config.yaml
dataset: "cartoon faces"
moe_every: 1
shared_expert: false
learning_rate: 0.0031
Rows from block 3 of a small image flow-matching model, named by matrix and row number. Rows with one number within an expert belong to one neuron, the router's apart. Each number is 500 + 25 x the weight over its row's rms, rounded and kept within 0 to 999. All counts start at 0. Numbers have three digits each.
Before each expert's rows are labels from the 100 images, of 14976 (inputs lightly noised), where the router gives the expert most weight on average: "top examples" is what is common among them. Only what is clearly more common there than usual is listed. The data: cartoon faces.
# router: slot weights (model.blocks.3.mlp.router.weight, 64x128, trained with AdamW), inputs 64-127
# up: expert up (model.blocks.3.mlp.up, 32x64x128), inputs 64-127
# down: expert down (model.blocks.3.mlp.down, 32x128x64, transposed), outputs 64-127

# expert 5
top examples: beard; red hair; hair: curly hair; orange hair
router.10:469491532504485496474527526474538518495491521522503482519513530471512545474570455525530459431532473511555497521514527469518502484513467486488500506492479505497495506465511538509493510470430535
router.11:475461510467467536461448527512469484499466522531513503533494503479515492499509473488499471477538474497537481467498520472531501483526513521505518522471505492473501478524487508505483558523481504
up.0:478472516516498501502526535519513493494541491506469506505510492499507513503542467533456470535543485540499460539515537482476499521493473507522521536507488501478524462497490481488511511484463500
down.0:471485520500456512496544483493511496535476504532513469482458520502434506479510481516459520477467490484529473454510486531512540525464475485479472524488492508507497496512513528500496514452503436
up.1:469508507524488497489520449490514514511486440512512478486524535511509516493519536486524474492484514503524498507533502530494523499468488522467506527476516529486503487515521461568521479514472502
down.1:464511496510503495533522579494532494517471540513480471530539487445474487533451552531432513515519520471531517490494505528509509514510470511490475494491521479519470472515521501545473514522483480
up.2:522479485544489525501478499492505498535513479464511482499495479565495512495454474510491486511495484484532500478504461518527477512467487465505504538553506459529479526519492483531502556488508497
down.2:500524544525488526501445509535513495473471509471502408522497509508494494492497478500531490515526484529526495486501477452469483495495470481533501478538519536476514487504536490505501465487520526
up.3:466526544489518506501514475533542509480517474511495524486482465515504527480512486486491464487531542513464448506462499523492509474494447506456504564519494506493503514523527508565483513463495484
down.3:509485516517501481511490484556502527494490477503521515519493462498515469494544491513531494503506495491539496507498484527522516480475458487474492488505518456469502497524490542534493476487530481
up.4:536538490495508502507498496471491502498546489516515471487500534487474598518527518498506505480485484503528533497536518547523528489506513520486498517456499523508513545508524542528494498576517526
down.4:515514492473504470559474492450508491517491485499486509507514516465510511505505513509516535471477474474476516494484488529497484466487526577458498445505517474543473504472456467498519504517525531
up.5:507528467495512485469532435488501524519546483522504498479516509457556552471463459503541490506498500514552495534473490467515494450530488494553491502510502502486516536496523496520523498559491504
down.5:513474515492520485532479531518460483495484462474505517480524501471501492452512518500471476487506520458509504519492479461527479529474497547461486478534533475509502502498480458479487511549542504
up.6:516472478511478501477498491504494521503495554471512477468478502526417495520471509491481523486509511525515499479497508495510518490533529498552532490459510522499516537511470490470492511447497466
down.6:529488491497511493515563461489543501503493511494509461529484520497493491503517465501537515503476487479492543523504489497477490471516485531485520543471482542465506473487486500485491518466520496
up.7:501471516486513507500524490498493482482492509508495487445472478494486499461533439460504457489552491481496492524526535547497495527501511538499461525507517482508468539538495489515458485473496496
down.7:471495517508534474455520526515460441493540480489474486488459526527476519477500500509550507509502504524548516492521559457494499473506505467517473470479494460471504521502486520498492526481515516
up.8:501428472483526479496504495528524505483535510484530504508511475466500479493528470506493456477529477485521518507491493465479529515485508479516510543521456482488498454496460552508491498505505519
down.8:498479507478498497520500474491496498485535525496484529492484516511532577486481480510533551466514472535509516527503475559489529483539514521492485496501482531485506514529534515503503515478530473
up.9:494488560514479524467491491577498544527518510511505504503503495488500524498514494533482474498476503473542492481495468480489496518505486514479504491456515511485499487515499534471534470517502517
down.9:478495518511524516535509518502498483509512523482502511537484490483499497531490437518505547531565480493500509506482478554495510500513458521466512492527545532459497512524531537520517503531510512
up.10:476471486460473471498499509517466526526495445533474501487490480493452491501451517529506539520525499531515520516499513539486501474506544495489535451527465537528506445472527498510495484496504526
down.10:522497495480503503524553468472537470469467514496525526511481495541506517479527505510447485515522483539449464515493521492481495504507523497515494506466481549496504492486497517489483478488463488
up.11:471521537514508510486454500494482502539524443501479464459529519531495557489514494491528538487471527520478503483467475469475503453501492504487503468554482473478511496465501471508524500530455499
down.11:507500475504500490509462544506510468489471525477464481462512525553506498489486490501477470478517522478514502489512492511512496556490501498489532516467503524532501524503474507509485428548467477
up.12:516527500455477480506480506489479503491449534473518503505469514523510508499474529527506458545491560512506496487499486501520502494489475510471514505511520477507552502440456484512511519519515460
down.12:517484510526493505467509472498476491514509466508483475490480511468495493485544508508475473538509509507491475478502461517481463474500474477549543466478511532527512492499469443504539477531507520
up.13:455472505523499507498555494521525549493457490541474514506470520505511485528473481548490452491505511457538479520502486485515499471475516503484481530491481485523501480463523485521497499557497477
down.13:496516543524507485500538503495458559492487506536506452548481462468524517490438457555428498493535513510507493498521507522481528497519470499469534465480497486464505497504523490502500493509477495
up.14:503479507498499559517517479483480537476518546479503513459486476522492513490509499485479525495489492488498508495512446494486543473503492525533490520547509544459523514526527487485525499464489510
down.14:483507467514532520509552503449464461515447472504530480511494469490502479521509529483516528541518474504523481470497507537486487491498459497475508492533514513501528530466510490498534520491545471
up.15:490502469514485523525503479506452521489500523473490499516554483483503478522465506476520478506512522534564474513510475501519514443503486515521488461581529568463513522521495495529512518489480466
down.15:491471523513489488525478519492499441488492450491499500528475480475465499487465528501475500510520495485554495502490512492502504491530512502501520507529487480501508496458507479480501455505440522
up.16:489489482478511507469520496513472480517493495523474481482530525452518514514493542516514510503502509427484500539496511543483506509469500471461500427531504491510515523531537443518497546559478550
down.16:505494476512510487545468523495495501482537499506534503497547541491529499506480545509513512505490555565504504506537479485484491473470449514513479489524502492501542464519499484539487507515498508
up.17:469493501499501508487442461519493471518478453559492494483531470528516524507508434482553529539485485513476492528526512485481517501512540486505524470490526498503517452488512513493547503542491459
down.17:498506536484509507474422493477490483526485537521453503471515534504464500462503450482449462548535476475503489529479512471487511508515529456501501467487505446513501513518487494461473494532478515
up.18:504494507502531490468511468505518482493528478493516475532483501486483506500456460492509522509507501479438493536532498487450530491501527499509483504466528538513483474547490466485492436472527512
down.18:462513470487512505483501565480530527492509515540484500518484497504478472477486465480470513461500514491477512482482494520468542476553479503503449484475478490544460493492550498484515552483502464
up.19:458514565526500494462524518535535475496492494547520497521491509467553501513493498559503501502502498472515539532545527486516464517502531519514498490484475498510532491487480528521512474542484527
down.19:515537490487500491532500498492508551508471509537515468490465484487498507480508510542504488546498521472465511515525499518524479534492491503399535480499449451489531494530497520528463530503495492
up.20:537458512536504490499439494489541467501430527515491532473527492549525476541488489514488507479526471505491548446492490506492443508504542477511501485510493503528468505519461527484484492508503528
down.20:479535530432512462501468498523537476472517538516486539494479541430502512463523451515554507464483537506543522481482487450487497510527555500538502504502528508490510513489477499489518522505501506
up.21:542506545500468483513481510479508496533495524526446547485501469460514468501465460491493532558517475490462523479495519460497464482509542494505489496513489526494500477490525498476508506547486491
down.21:511522528490470489478521495504545524490500457483556483505483482503460484504489495487488470505474483511455537512489521554550506526457504457490480539523515482458514496488491495512516469522453499
up.22:509475504510521468528522505515495464504445507475515480497481494484491465505464522486501497503498497487506515546522510501466555487500515470576485521558471488494501487500524513494492523508520485
down.22:545473487463516496474519478496436543501487495517489469476516516477520494496528536495490477528504494525548487531511504535473502506549485502475475460505466560517470494504517495491475487504524521

# expert 12
top examples: white hair
router.24:527533489506513526487469496481520532485522520464483519532513536498525503500477489500504501501527440491466476518483478555505506512518515537509518490521497489552472553475471513528510502499488499
router.25:512478493477539553492484452521489512536481487476449516491531529526498487545480483526465535480502524509526485495497545474525499527515486508515512480470480488539471500527509485553476492439469503
up.0:492520487522484514496524559486497487477491517528519470501507508508529526518468502501503516506519452504473512478540546464531500491486529507527515486520486470490499491485449484516454499494529506
down.0:456484548511469481547526450540486512488482531494480467550531526502487526482488505468537561472487458506502498469509467506548489523519529491455479497504507485538501483509484442522474461520477497
up.1:459527507456521541515535512522502479525519486485503522471534534486469515501527491505513495473476535540508532507499473493497521505540530452524477511494556540481521548508492495505482527512499500
down.1:479446490519482488477485500513488508527479492519486560493507493509551532517543462535521492474466505481507505475514460514502529471487507529475551479517475466501475486533485443519504474466538487
up.2:432510507498504450526492540489481466473562487559528467467512510479494533486513502460535480491483556490490472507544538501529452513499519490472532483522515485488494473479523502502548483503506547
down.2:522552480502491501493510484537534517485457515513475486497514482504455520489490446491458474485522496498490475494509537427518480454499496501500495460460539500514484510539528462477519475519478454
up.3:486520487516506526479495525542514467439543524528484487475475471486521477490513513486479466476489555554497527491487490443480498526483512492474535506505503472497507516504502491458485491486556531
down.3:446471539491492485512481500528452487495486477496515503545495498512493534505521515512498504510491523456517481461527473477540489502472513499503483528538527446484498500501441520511518486496515507
up.4:550490513443494506524547481507487506480500451471482504471503526507498513511521496553489498502498503475491530524523474554508541537496437525509484506461508533520467496492489487471500530508528488
down.4:472493499554512465479479503510520518489486518494549526509492452469484514491511519515491473535528505509460511433498457504519503501491463492490482532508501452464455482496496440523512478493509491
up.5:517491432496477508499523548479497506455497520482485497519480529479509484531477469521473517516506514510494521525519489513531476440507487522499488510515477546493482497528473531486481472478503480
down.5:496496528487511485510499497501527497510510518477508456513490529467496534524490468460519495515485505508471507447482548495530501534526493501497508494504482499491485545502459530522479484539517480
up.6:471495485499486498487506507498554516546503480535471510499552493488494463485459513503501476473501488492507511493479471487531447504492517514498481450468475516472533473477452494500489555516522496
down.6:528484524512481503497467487442457542528483503480523485466505480505482482523477551512506465478498503523509522503481522462460479546487486517521502484498502470547486514501482513515454525494510524
up.7:453523493492526526479448510471546512501510526551487494486510478484503464479505546498489473513504528478500524519526495510498531468483588469523475506521493492513509472469522491507475516474499461
down.7:480490515497549509500507498521511504481484456477494502472583556536537494481499519541519476454537511522465492479505495483518540527493500463477499497527489489488491507491484462499487513492508516
up.8:510486492493453533511522498531498517512481496474482483511530512517521535502509542504531543494519474555468490517494493520511459498475491518483502474501467493529497518503500486508482484482475503
down.8:505510486528498495518496536547521489481516502489525500537480525498490530475509494483469507515517504460445501463523472535484444486478544494532515525498514496509515510477513516518499518481467487
up.9:423515518506500488524480531468519508514496494498517490494494510479455524531465491496492488489552499507506534527510575495520511475527538472501484498517445483508491526492497515511475504522524484
down.9:509485476543506534468480483507516462456460494438457525539545525508507564518482505502493501480497481463493474468520450524505475509530506460483506525514480494499501502499480520520460523546497447
up.10:489521499507512507477449497544507498498539511555508489510490511481483488506476530466502453519512495520526475505518480496479505510508522511472486496504479482550526496533542502484526558494485578
down.10:551500527510510497495503527514494502479511505517485435507477534511507495539527544498482485472532479473569519499475531470486497540491509495466483523554505489476528499517527517459492449514507480
up.11:478465483495497476528466489498495508501526514515525471492470507500498478528520498505477438484528504534503472520536533509534518507532507538476502486559520464506498516506495495471505450457512512
down.11:502541531518520487484485472511539453510492543500500513490484490473475487514505525516496551482521522469505490497497490494550521495467489517460451475483541510543500499470479502461477502471509490
up.12:514494520489487489469539471485506516495476504478482525520491527470533519515502494499517531518483452506491517488531468493497495496494546488530486516512501488524516513474540488554577484473478516
down.12:510503513497509510527503563478473533501529453526580502470466530485500513472531541504489497508513483487521501506526529544506490526533499468521491458460534497471513486512546525537502487473509501
up.13:486487442522496501463488526522519525477489485489517426512528534515494528530515472521501488501554490476454522516473543489539487466492524553496539482487522478495489495467501496466493519520448511
down.13:500476491466522532516490503503448491497508528496492446544432469520479541508467502472476526465530517505496459511458533493501499482514512517519478522526496511516469522490515488485511471479512522
up.14:434469479510521541432510510510480511531492468514466471500540487537526513476524485481501529478486499551489517483487482506512498506488504481500502514485456462518518501521497552452511468490480493
down.14:514479523478504482484531498493526507450493501484510498521515501535468485454475493481516449510466511455486472525495481524498458482509482491464476518497510552497553517524484508525473525478475514
up.15:481479547526502531519513430542488493510462530511516491534515506490453510498464500507475535548541494516495511513495524469526484512510497467507476436529500519488475459519492474498492471511493484
down.15:498503496515474497484493513518471491496533488494513466520524511520528519507512464512547544567485481468520480469528466508510489474459517495524486533510484520490482535473472473492483492460537448
up.16:471499541496489480512518505512488534467473512490531481478491481486530501521499491492536439500520488508494508488520552531519513501513467515488497534543511494539479534496495461528477495454483524
down.16:497531530500529488507529510499507483506503500518500500479509505434475486511507490505489542504520529513490460480473546467482518533488475463584476497502500454510484491493519507524477504479512516
up.17:531477482536535461471485518472503473510506512539518491535551499509499549511455463464495488488513476519481482510507515524494471558497525492497529493518544485493485497497509462537468485509542469
down.17:510530525472505502505521470483500546492498479501513481491523498459511542496533541500513498470502459517497503521498506468476493488526529530500499451491495526524527498503478473448487494479477490
up.18:473546510515515496497539495508522495461484501540513527487477461501563499527503521510536475505491506512493534457493494525474491477492478469502463535532490529476532486488518461483490554497503530
down.18:547482514518514482515531489512512482456495503511517523545498499474490512472484488533455518469501492557489503502520510505495500496492479488484505567499492482488494513496516531509454525516535503
up.19:492514520457468483483501503511498536491496548517551457479518503512491455528425544476518494486474489481491514478457516508485523466523508502477503510504494567501505505495551490510501507484468518
down.19:544487469497532503470493509490463498472520480481487487502500506470492495480479524513505465464509463514513480493492484503492474474506511497537522509524494461504484499538530484474502526493530466
up.20:545485497483508510509516527496515468486479477504519487493514527499484534501500496500457487518506471513524519494494543548477506528485481494472500478440521517491529510545513518493488488509468468
down.20:530480510486506503478480511521490535522509513532505442531524494486547508479487457482524513530505463496511513472486478496476506454498500503556490493435507533494508516496454514517510484513487496
up.21:502484545507547521490505451509505504448491486512492477489495475472529532524512437483516540498454522487484524510550513554498507488539526483468471521511487485542492499505520513480481501467480489
down.21:502453478459529497530460525497491484492496514482527507488521510482486502462441528456467518509502512497517497494503555456540498519498504475473501527534511480450520497519470528508497474464510510
up.22:505485493468482486492520488543543501449529539497469495540515482563543542476469495474509539502527485473506490497470483527462538521497514496548533476485515476483497470511510524460481520482486534
down.22:517479507489522505515520456516504483471528492516547487532521496488505509516522525502485531524522509532460537539476483516465550506536457496471471540491540477545537511493498538495492519507501544

# expert 24
top examples: pink face
router.48:516472469475520494513473509473488505529513480515502513495458465511531475511453515534492482443499545490465497514541510478518493486495513532519490425488473472515475476509517499559519509503518495
router.49:498552496550489521487538459514508473481465513481497517518465546494522552542504509486497499509520444451461525455496495491496508503534492498506516487498473490504509494502475486482462481492470491
up.0:509473506521474503507496509518483516484490495463516488519524544499513524543482466462490457489544451539488494502447505498472497517504460520486525520480520462518513519527489461505498527502483502
down.0:485526513502490485477525480478476503512470514504542474483470507525484542447490518487524502467479481517453473473500512531455461528487510519517505492457497525496498468499515502516498459413526504
up.1:480495516501488507523507508531501497487499538519490535520508489502503500439487486484528534555549496475481501491472490491473542505510490479494518516551512540485512550518534516528511475529536533
down.1:501473483523507456539529512543501535489511471523510511463524496497451503526513531502471507527524470514510511469530501505528502515516506531447454518490505460543475502503493489510528527524486468
up.2:445539525454537482470529457471531526490508502495526503525538504511499503504496547482489478454539510495460511492464503528479480487538535495549500509501491555517483505463502496494531551497512480
down.2:489492496519539496540557528512480454524502454503472499501496477496479482490494512505491532466508480537477536517512491516528521544497505505527528524482463508502507501556507507499508428472468517
up.3:510493490519520488522502478570499509500502457478531504488502527505550499464498496487475506532467516549517491463492510452509478507497456506540477497424517494498509494485497497469506478556473518
down.3:521521514469529500489485522529517497434483478506510443499520464502457511469532495520493475501493501433466520529485504502480529470474511510480499502454494513510496491550540497473481515535523507
up.4:470476506497511514481506479497520492511501538513477531512574508479538477504540532496530564499501522526481473443450494492515535495530518548494479480525540517499511527520475486536478484478465500
down.4:472539505553473487503500528502503504484494482543519493468504494530422516484542509512489450532519537520460482478509548478548488536475564498517535510483474491529458520502530497492483504461492508
up.5:525542493493466481495499496477530500462488499481459475472489518553549509499492470492495569449544481476511510507491476494449460510499505541481468508506500479489511514537490530548526483487478488
down.5:501469493500494471490464507502495529514509522462489494512451510489465501494532438476469494459442513512506444496517500453460475472495490466489473470509490511511516499477509515526532497500541475
up.6:479491476487522486491530510519473535439487511501519571491506533520534487484480528495458460449503490473518502498514475503455476508483513472533507505523459541489478544522510513535529514490466465
down.6:515505482513527474535528487480462471514464492508474523479487506525458476499538549480543511458516514570502507518509506504486491519493526490513556477487471483542526539524501486507495473499527545
up.7:558530533499491512476541482501484453533498498523538487511533508481516516505491509478492510471481453500500468496472519511439526497481458477532534499506464507482487475521485495492526539517477549
down.7:548465493474467502526525507487495520514529505517455504494506542544477472466521466486522539503503520506450524478485491512488491505555481493489506528492556524531517524496510493509533467479486440
up.8:533500486491499504503456488507515491497486477460486467469469499540515556506503525510539483504474519488444504521507507493484502543504556477513490512538504482504493490489517516519508514588498517
down.8:479493498493494501486539483500513464512482473492458513474511536497503542474491502496495487500536524499495517507516519557495506470498553495514506525512512479515474497496494488526518541562478457
up.9:477498481469469492485510486484493507495506513476507466477541492454507503516507507539506510475477505502490472527524492462559539497455491528485508472512464509483513486498464536516482502505536500
down.9:484509490491429500530531527542525519532520478486504512505508500518468520465528449464463506476502524454531453514502501488497491446521520472512528496518524498484519520514453481478464506479497486
up.10:548524535467525480513494450461489470543483492484508508516518481459484489548495531495536496454499499494530505524529477535467498484501504473543487489498463511516486532528408501480499508517533481
down.10:532496510588525487533512501446506515497517534525506475568464526463526484499484507459493490448488479508502531515513470519462507512486452484495482518505498520552528518481485497513490488497470491
up.11:463554468501493482456513502501511522486528468494482498460504508465515456526503530541477460505496500501565469456455471486476510539483501504490512493490498495518480513534488457499488521470485492
down.11:500530507504478521515494531504523519500487488477534548438511509466505476481535557492494524468533512500563486521496478519486524534486519520513482529494538490498526482487536507498531498502490550
up.12:520492509532518472486484460509478513462520499532496524534575500534543506486494509501499464503496515467474505499507502559485505523533553503515469454574526486518491502475526470504486496476509488
down.12:485513485549516523544492552513502507525448498505535546512484468519481531524488530499500515525489506558461492508485519493507502507493486498491493520569494475485509509547515475502506522479465523
up.13:511482484524505523460509475486489507488495522498458478471503482498534583457540456481506546489488490494501491511453491476549514506523511519518515502488544502488479544480523509488493485494430484
down.13:481501488442526534469499527508491486482517490519510506482507486490470468509503482475475442502496510479501517541494493505465496553466551511500523542475523495494481491475514466472538520515506496
up.14:502482501524516526505480465454526473506512510515486515521501495471504501483476534509480482539458530540528479474473480506463492476528546525539500511465489549525509521495511493486538534497490513
down.14:511541513512509501497502538480491474451496470517505508484500448471481512488522542502494495530445477484526501519502521512514517528496498485496522496451479468508487500526521482506471456509472486
up.15:516513508497454502466513520461464494482515480474487545505548468505481478483480498522550508440478478507475516473513500504497502508527483512494525500495460490471474510481491509457492531501480507
down.15:522461503503495510498524486497503481479488480515547479503468477482525469492502464519525467471481528511479521509474482482479491523499486486497473517510480445512501472492478481484476458554447503
up.16:526494494491469532539500532472495515468507454505445510502435474492493522470496449497458492537509458537481488519552527480503504493520484504538487450476511508467520569478465499500516513475477500
down.16:506526495519504486465447463524499535496502508487531538517482506478498504536560503477522461504500534427472509490504548483507508526451551477479489533548500463461511525505486490470495484483456540
up.17:449500530529478461503485508458505488494440514478494500501524506448463472490504467487459482471486507490515471539516504492497524548503540496466533519460518444522495490508499546507501505486464437
down.17:496450503505531493477502486475501500517550520516510481505542505460530513511443520456552519484526506509532471539521486510476489483444514507514465518504468509492486530480443521523450476492516527
up.18:496501509506523551496486466492471503486445487491495523491498503527514519532473511504474444451502485459495513533483549493512505501516524493474512477537522525527507503529510484528460533545507511
down.18:518486506524521506478401479502485483493519512454534543509535526457477477457484523486503483505496504507463489475474504504526483533504468480546515477502499532448493506484503528507457474474490480
up.19:483505498513446494474534515488532522482472504519458529462480502540529495513469488497477465454525448500468563518475503464522487488541510501508484546523454496522509468471491495552479518547545511
down.19:532505557500526487509520449529517473499462504480489474473498494503567524504510508473506523471463503504509515522502500501510533509538495480518514517537494498505499456506454503494507453528495496
up.20:485499488469477415472472510516469490516497494496519499512477510452443507530463500507528499486492487487527469492459520518499481479502505493489535510501511510504509491466522523423494505543520477
down.20:502502545488449553499494466489485464507474505496511474536506505492527503500502521528455512497496481480500490523482471517507487508510477501470472482470500460500508480483466519474522542534519499
up.21:523493519508512534492505510522536483540548471479500527513467516448501478496495535475484530467487524550552504519512522525519457451493514500518474483471528470509497533518517496519465500525492496
down.21:514503524505488539481464448559494477490461529505496501513455501454525515518484479518537498500476513557485496498478508487481552484469501521537484483504472515510462453477464517475483493497518513
up.22:532493463491479502491516492516501496482473475535478503534524483487491514518492530508468502566501489478472512483486485502488522535436516539524490544501508567470484538486535511486529543529484488
down.22:519502489466502487514528553499489520498488512484499462491523458502501497451533508490462541533557514518527481477528542520508484483516522479475508480493518464496513510496538502498468465511500500

# expert 18
top examples: beard; black hair
router.36:538526431482490527496530520506512498468497530483492506509517488479490508495530503511456496498542530495526468530531480516471512523506536511513501489536521477490477546531509516510516504516488535
router.37:515471529477504506526450523492489507540481480492525497496486495468526516457524509493493483497462506506524512475510481480561515484504497502434481487472508528501497509483499498504469521536517455
up.0:559475483470488525489481497508502483533512514511505489483501463535516515452533523488520500540512516523467462508495456493501471488536501474522475453530494517479515509488452494492503503468488510
down.0:527552545531520501501501485533531536437486533516531474469476450491476519540465501510494459536478485488483498471494490497563515534507485483545515463455551533488465450500507516464514496506497525
up.1:479583525464518475495477470503472456528484496489519462494436537543497515511548485516468513513502497508502502501503516490506498505475513466492517503530501468512526530457507518507502505480506541
down.1:512487505517530492517490487491480459516542500493525482503471559500505526479490483502507531514525478525502463483484517474533472459495472478506505436502532487512488532497471450493511457519510452
up.2:438496540520511503498509506481542475489455518496503517468490497533515497485485508483522515491531507510469547516491506508514519473508497484538527490543466550479520425477523509514505527487534522
down.2:470507493481531499509481529462493530498483526506499526450501526512496458454445503501491523483507471510478522485494528498507490503499461523504488514511530506496504516462514524492470485512473514
up.3:448502463473523501525434507513506492521525497444480492512506510536530489500512485490541492483552501529489530531504491492541546505480474476516514508445460482539463474472500502527493482504490490
down.3:457487506522477516508451473532496494465509508512520514491549481510478489492539479454532509487465520537481498513486533539534497490498484440571478483493511514544460488518501489475508512469511562
up.4:495491493481464525518516489528509511492513479486523472471497467546511505466482505484537527514490520487496503555491477510514520465527448532503508493499484492499500516494489506544523441482452469
down.4:538516513516484488488541486541569483460503504473475509477511459483472508505443511466452487513506481482483524507483494488501499524475443540467486548478478473544488472499495495508472509511489544
up.5:502490514525502515503480483441468481538502516538502522484501513454492516502493531499510510533478497483510532521483508519507533487513481494488496492535508497507490542542481524484496556519456453
down.5:503526489469505486500448525528474506504465502520465488493507497489541530488520492497489468555514549521536547526510506488497453509503478485475560529474461504486479467483488522483508488489482535
up.6:478519521491535480504483503494442542514451511493492496540537482502526462474509560528509461550480481463467520510513503499455548471513530493500474506487481520457523527471500520511517508518485540
down.6:516515482470468500443531511536474508498533481511506532535509497549511518498476537509488511539541514510473552458528513515506513538486530496474514513506504485494538540467509532502504572485517487
up.7:526454476464485452494477531508535532485488513515503519458481547523483507503508491500487520484507506474464509452490500479501497498547494504495531543506462516519513503475477514509510502458533547
down.7:488470497531513484508491481521490502457507499490467438487483482485457505521459462487499476459517491478516458460531479493529505530498501505517491460487505488476476540508461472508475547502532497
up.8:502493526459454433494499490540512493520509498525493453473442530491528490520529513477482481481499491454480522519513516462538482483525496516520515482487475495521494503452491455459483473479460519
down.8:516479499527480501492517479528486484513565495512500490507541448478535499466536449510478496468527441503539540514455481517534491515488538519484493454509469495503511532487487481516472525477508473
up.9:475539526445507512479489561496488483520531475495498475478517452453492504490513518527538478551492513474495490468516510480475499482533457506502494466497495528495507462499452523510541505508518523
down.9:526534471461497494512475468528479559486501520488478541472531480474444522529480497518487494532504537499476515515487476492464518484450455500506495541504511501514456476527468552465487505510503496
up.10:496513482494497522494514527526520517530501480539483490497497493535496468471541475532497425502507468516496469484491483504519524494490544523544484524485468495502477529430490483501490498490490496
down.10:549555532512498507499536444503502446501519502485467498529487498565490528478495521516536520468511489490482510499524544523516513482528555490497480494486517467515491525489488536527514497486540498
up.11:484514490500482517524510509501492521499491466501492525487489492531510503499531485464479440485496500522489430464480482485479460552518541535508504516486518487501510513511482462502524470461526487
down.11:491536516488496505506549549517540512494511496498482450496457459472465517533447490480462516484464512501552487550509486447520516490510519481528496500497459467505478497536455489484481500493517540
up.12:544583478544548531502518496486455518532446535541451487501533501476497516508480522481528521556515508513486447475505512497494523474498531505501496519503507529516496518499472504506453542500465514
down.12:516452472475464462534539511516499505532517477498584475507485489469509521486503516519459474521516553523482522510494470486440520495496479459481525526456523496498542495526505517501504471462477545
up.13:481498519529515484521527494499461513514495470472513523513496546479453491454493485531504479486500521510469500514488431515525488482520528489498463482524510502480513518499460429459485508480506525
down.13:523506524495522514490464509460454460476528523496512532509499508510545463506498455537524521457516517487472526479521511499487446463482464503532433491487466497458519528514487511459493488528487489
up.14:477529551508516521501462495502515537511480487531457504474521558479463545519480553473515516464510527495491516494506454517494522507501522518563499476534472511514488532533503508546490513478511492
down.14:502461499536486499511454529511506538501520490501488467494502514458513454526536517501487474518502458476523535502537475486501499503527509475452508549534485487502454490499487521495505482487490501
up.15:525505551492490491532487553534551493551498472523510484569515513505525492471505467517516483505429488471509520518521512499514478521498449497464510514475467520504518503502481446501542496504459473
down.15:539547499464497494497502452522542505488487479487509471530498517520502511528507522478473501499514537538484512577480472528415513480478465530503523542508475471550495480552556474490495476534522492
up.16:516519522495473517518471529470512503507519485485481474473519467519484484546530515505506497527506484485506500501493529501494528496489520506551493477538493448500485539493501510484501542510526601
down.16:531550522552482507465477473518510542476528525507493478490547508487488512500529437524504488540474534492492491509514483467463535468518525511498477476502542484466486492479460574493503475471490475
up.17:479516513493481478511511443468525495515538477439493499485477503479501513520478547506499481556500539510520469516487500535517541443493518520505489540518477525507500517495469492463527466490473481
down.17:514499493482525508489527525500465482483458486497463462513513512497461501481496532499441496517515528463509483552492515509480489547533509517481552499534480509524532500527481483497481536498507519
up.18:545473509457492482506504534528469516504482446458489547564516488469527513471500498501523483477484505478523485473504506468460492532514525502482494480460491529479515527493495484486488479516500527
down.18:515525510500493489441489478487480501486503522483504516550455462467567506564444510500455517516507513514520538491489483529535519470504522496474523503506514479511505485525514497477482478511483529
up.19:474498535521531492538475519503494450471498532497484479475523459532496497508489481450461507506543499545467490494473520515540490501487518455516480488515517521472485438448443518515510478455509510
down.19:469496490499513468509545491519523544525513477487477513466477515514491483480509488500519512492448508537533500495521549520506479483514509525513449508513500540538471521502452506521495554504482525
up.20:543494493549498512523449506491493510471487475483468506459497486506464523505463478512498456510477483483507499502527507526528441494496462466481520487485465460508510534501501498491469502449471540
down.20:537520482525523515475432550484500481512519475502531483523488500496517527517519467498515439469488483472496529474466507502545444504488494501482559472481489533542534545488486499502493496525501445
up.21:491520488489507500511511512478545491481519442531466467496473526469517488469524494514505515528453550534451500504542472448441494487510509519482506492531499503496541492466460455535528524486475494
down.21:502522499465472513524517525504490468499516488506470451500490519484479470508453511484462497503536528497472484530505474460471538503518469492535487508513465514504536538521443492512490447522512528
up.22:505479510526484499526442529511503508501489511501506497488481487527482520510511471461485503486511537476499520495523489485552488509511496512490479442489498549523524507498529499465498550481514447
down.22:511495482525498493508468456508500485486458513481469462518543497495541473450474497530511482503501474516525509464496504512489525485528481511480496448457496516464545524445542503496448465440472482